Rows from block 7 of a small image inpainting model, named by matrix and row number. Each number is 128 + 24 x the weight over its row's rms, rounded and kept within 0 to 255. All counts start at 0.
After each channel's rows are labels from the 100 images, of 14976, where the channel reaches its highest value: "responds to" is what is common among them. Only what is clearly more common there than usual is listed. The data: made-up waving flags. In brackets: how many of the 100, against the usual share in percent.
# conv: 3x3 conv (model.mid.1.conv.weight, 144x144x3x3, each kernel summed), inputs 72-143

conv.21 [114 116 117  74 145 152  93 128 120 133 113 110 107  82 130 149  89 143  66 119  97 156  69 111 149 121 125 127 121 140  86 120 161 141  91 151 122 112 127 137 115 136 150 138 100 126 135  99 115 155 117 120  93 137 137 122  67 122 122 103  94  87 151 134 105  79 113 157 118 130 152 179]
responds to: saltire (80 vs 6.6)

conv.143 [125 119 100  79 139 101 146  97 123 147 121 104  99 118 112 109 104 126 107 135 105 178  91 142 107 111  88  72 138 147 124 123 109 134  81 120 109 150  68 151 132  68 125 126 135 126 113 125 129 137 112 124 101 103 122 142 109 105 151  61  57 140 110 125 112 130 157 139 113 111 146 152]
responds to: saltire (87 vs 6.6); emblem: no emblem (76 vs 47.7)

conv.48 [174 150 147  86 113  99 105 128 144 157  98 113 161  88 146 148 118 139 102 113 185 150 128 101 124 117 126 140 163 109 133 147 161 101 111 111 154 120 142 101 135 103 102 157 120 122 109  90  92  86 137 121 109 120 114 125 123 191 166 127 107 130 123  99 148 149 176 149 150  86  91 158]
responds to: many stripes (97 vs 6.3)

conv.0 [135 108  85 120 118 114 132 164 102  87 110 130 149 109 160 141 158 120 150 132 168 138 129 156 142 149 143 128 115 131 144  94 121 117 135 118 167 121 122 145 106  98 114 124 134 157 148 115 135 156 131 151 108 154 143 131 142 169 114 143 109 128 159 140 130 146  97 123 146 131 102  76]
responds to: many stripes (72 vs 6.3)

conv.31 [121 173 116 107 177 123 111 117 140 117  97 114 107  95 113 121 130  96 108 155 120 108 133 151 130 104 141 133 106  84 124 102 139 101 140 187  83 116 134 137 135 114 104 144 132 141 132 150 111 133 139 171 135 146  78 147  96 137 114  86 129 107 129 123 158 119 144 129 111 138 100 117]
responds to: offset cross (34 vs 6.6)

conv.105 [130 153  97 122  93  96 102 153 144  91  61 158 111 112 114 133 136 171 100 133 152 145 152 131 110 133 142 142 173 132  82 116 161 118 117 138 144 119 139 156 113 120 126 106 170 116 131  92  98 117 124 127 130 182 164 119 145 162 127 117  96 141 138  99  58 130 148 124 144 137 118 109]
responds to: many stripes (52 vs 6.3)

conv.99 [108 129 132 127 134 123  96 129 132 135  86 144 124 127 132  62  92 130 118 112  96 107 142 121 158 134 107 106 126  73 143 111 122 123  86 142  94 102 164  90 121 144 112 114 136 132  99 137 135 167 115 120  97 162 120 132 121 139 126 110  88 132 125 117 138  96 114 132 126 116 114 152]
responds to: border (98 vs 6.6)

conv.128 [ 99 153 167 143 106 101  82 147 122 139 117 144 116  99 171 118 128 116  82 115  94 144 148 116 155 113 150 100 112 115  81 122 124 144 102 115 141 142 138 122  90 140 164 143 118 155 135  76 176 139  88 143 105 165 107 108  96 129  95 116  85 130 144 117 115 114 112 139  81 134 111 124]
responds to: border (39 vs 6.6)

conv.111 [ 88  70 142 105 109 119 129 130  98 108 108 126  87 138 129 110  57 118  79 111 104 142 132 166 135 120  95 138 141 123  95 106  79 112  82 141 111 144 145 118 130  87 139 140 129 146  78 112 164 117 116  99  94 118 115 122  97 169 127 111 140 121 141  91 115 121 142 128 110 140 121 131]
responds to: saltire (35 vs 6.6)

conv.3 [105 122 104 135 138 140 119 144 126  96 135 111 148 106 151 135 122 102 156 115 123 115 140 151 124 141 146 125 100 101 152 145 123 138 134 146 142 100 101 134 137 130 109 120 146 111 100 118 124 117 149 134 103 111  67 160 137 147 125 125 127 151 130 141 160 153  96 130 149 146 115 128]
responds to: many stripes (25 vs 6.3)

conv.51 [163 148  65 127  87 128 159 145 117 101 107 104 106 108 150  63 124 149 117 150 119 110 141 135 106 106 131  80  71 112 124  94 127  95 123 131 147 130 125 146  87 129 129 172 144 142 113 118 164 137 106 101 108 147  74 138 112 111 134 114 151  88 114 123  97 163 124 120 144 129  77 132]
responds to: upright cross (37 vs 7.1); two vertical bands (27 vs 6.5)

conv.7 [113  98 120 140  98 142  82 194  86 159 125 110 108 118 112 113 106 150 122 131  94 159  79 145 123 132 165  92 125 119 103 108 120  43  96 111 112 157 124 171 123 148 144 170 113 116 123 125 149 168  77 146 118 133 113 138 117  74 108 120 138 145  92 140 126  90 113 107  96 183 167 134]
responds to: many stripes (56 vs 6.3); upright cross (31 vs 7.1)

conv.69 [119 142 131  86 147 115 109 104 134 110 122  82 106 162 165 132 144 102  85  96 102 123 163 122 145  99 162 117 111 132  53 128 138 105 133 102 165 111 131 122 104 181 179 135 112 169 126 111 107 155 143 118 113 106 134  90 136  94 130 119 107 133 185 117 175 102 123 110  94 120 129 166]
responds to: saltire (44 vs 6.6); diagonal band (32 vs 6.9)

conv.26 [123 117 104 106 125 140 111 142 104 143 102 113 109 121 132  68 112 183 104 133  90 126 116 124 143 109 130  97 151 160  88 121  96 101 149 112 161 151  85 107 107 156 173 123 129 117  99 123 155 145 115 106  96 124 110 155  62 131 101  65 118 106 153 122 112 106 131 136 105 137 146 129]
responds to: upright cross (84 vs 7.1)

conv.55 [136 132 121 114 146 119 142 148 124  98 123 123 129  99 147 146 169 129 131 106 135 115 157 143 113 107 104 148 130 144 115 106 116 112 172 148  91 134 113 141 146 113 129  83 135 143 146 131  87 120  93 111 115 148 164  94 104 113  97 100 169  90 158 129 129 129 155 130 141 131 183 109]
responds to: saltire (57 vs 6.6); diagonal band (28 vs 6.9)

conv.23 [ 57 134 109 101 129 147 102 121 106 144 118  94 148  89 141 133 186 141 107 150 151 105 101 102 172 125 150 127 102 116 160  90 140 139 139 124 159 124 165 143 130 118 134 158 149 114 144 135 137 143 139 157 122 163 101 124 150 137  99 126 115 178 160  94 165 119 159 126 144 141 150  84]
responds to: many stripes (35 vs 6.3)

conv.18 [132  99 153  98 136  92 125 113 113 117 107 115  86 141 146 134 125 108  93 130  85 124 105  71 138 113 150 125 124 130  95 140 113 174  80 147 122 148 114 102  75 146 133 118 121 174 158  97 125 111 121 102 130 118  98 113 115  73 156  92  71 137 152 119 138  64 146 127 112 103 109 146]
responds to: upright cross (54 vs 7.1); offset cross (31 vs 6.6)

conv.57 [ 97 107 133 116 101 121  92  69 128 122 160 127 155 108 129 167 172 160  97 146 149  94 115 158 121 134 146 133  88 106 179 119 122 138  97  89 148 109 121 136 129 121 154 115 147  95  82 136  91 125 133 158  95 131  82 120 141 129 107 107 131 147 145 103 117 154  96 144 155 147 113 132]
responds to: many stripes (37 vs 6.3)

conv.123 [145 121 113  93 151 115 119 128 119 121 127 129 120 153  96 103 107 142 116 139 114 101 112 124 132  98 101 122 105 115 119  91 142 117  83 117 116  80 162 132 107 138 150 146 147 168 100 130 101 128 159  37 113 103  71  95 130 170 183  94 129 106 130 120 113  91  99 122 131 100  96 142]
responds to: saltire (80 vs 6.6)

conv.61 [115 120 124  92 113 112  97 118 143 127 121  95 102 121 147  96  90 113  97 110  56 125 123 125 161  75 138 137 104 120 111 108 106 145 127 150 154 121  96 115 104 136 188 154 103 145 128 148 114 174 171 133 119 150 154 136 123  91 100  94  99 158 175  95 139  94 149 129 120 121 140 122]
responds to: saltire (51 vs 6.6); diagonal split (29 vs 6.9)

conv.38 [ 68 171  97 144 141 132  79 143  85 124 120 109 127 123 148 131 138 180  66 117  93 135 142 115 106 114 124 136 121 148 143 125 129 105 105 167 152 149  99 166 125 110 162 113 128 137 116 135 138 143 128 115 141 111  95 123 116  97 127 110 130  87  54  82 137 113 116 137  90 101 129 135]
responds to: saltire (29 vs 6.6)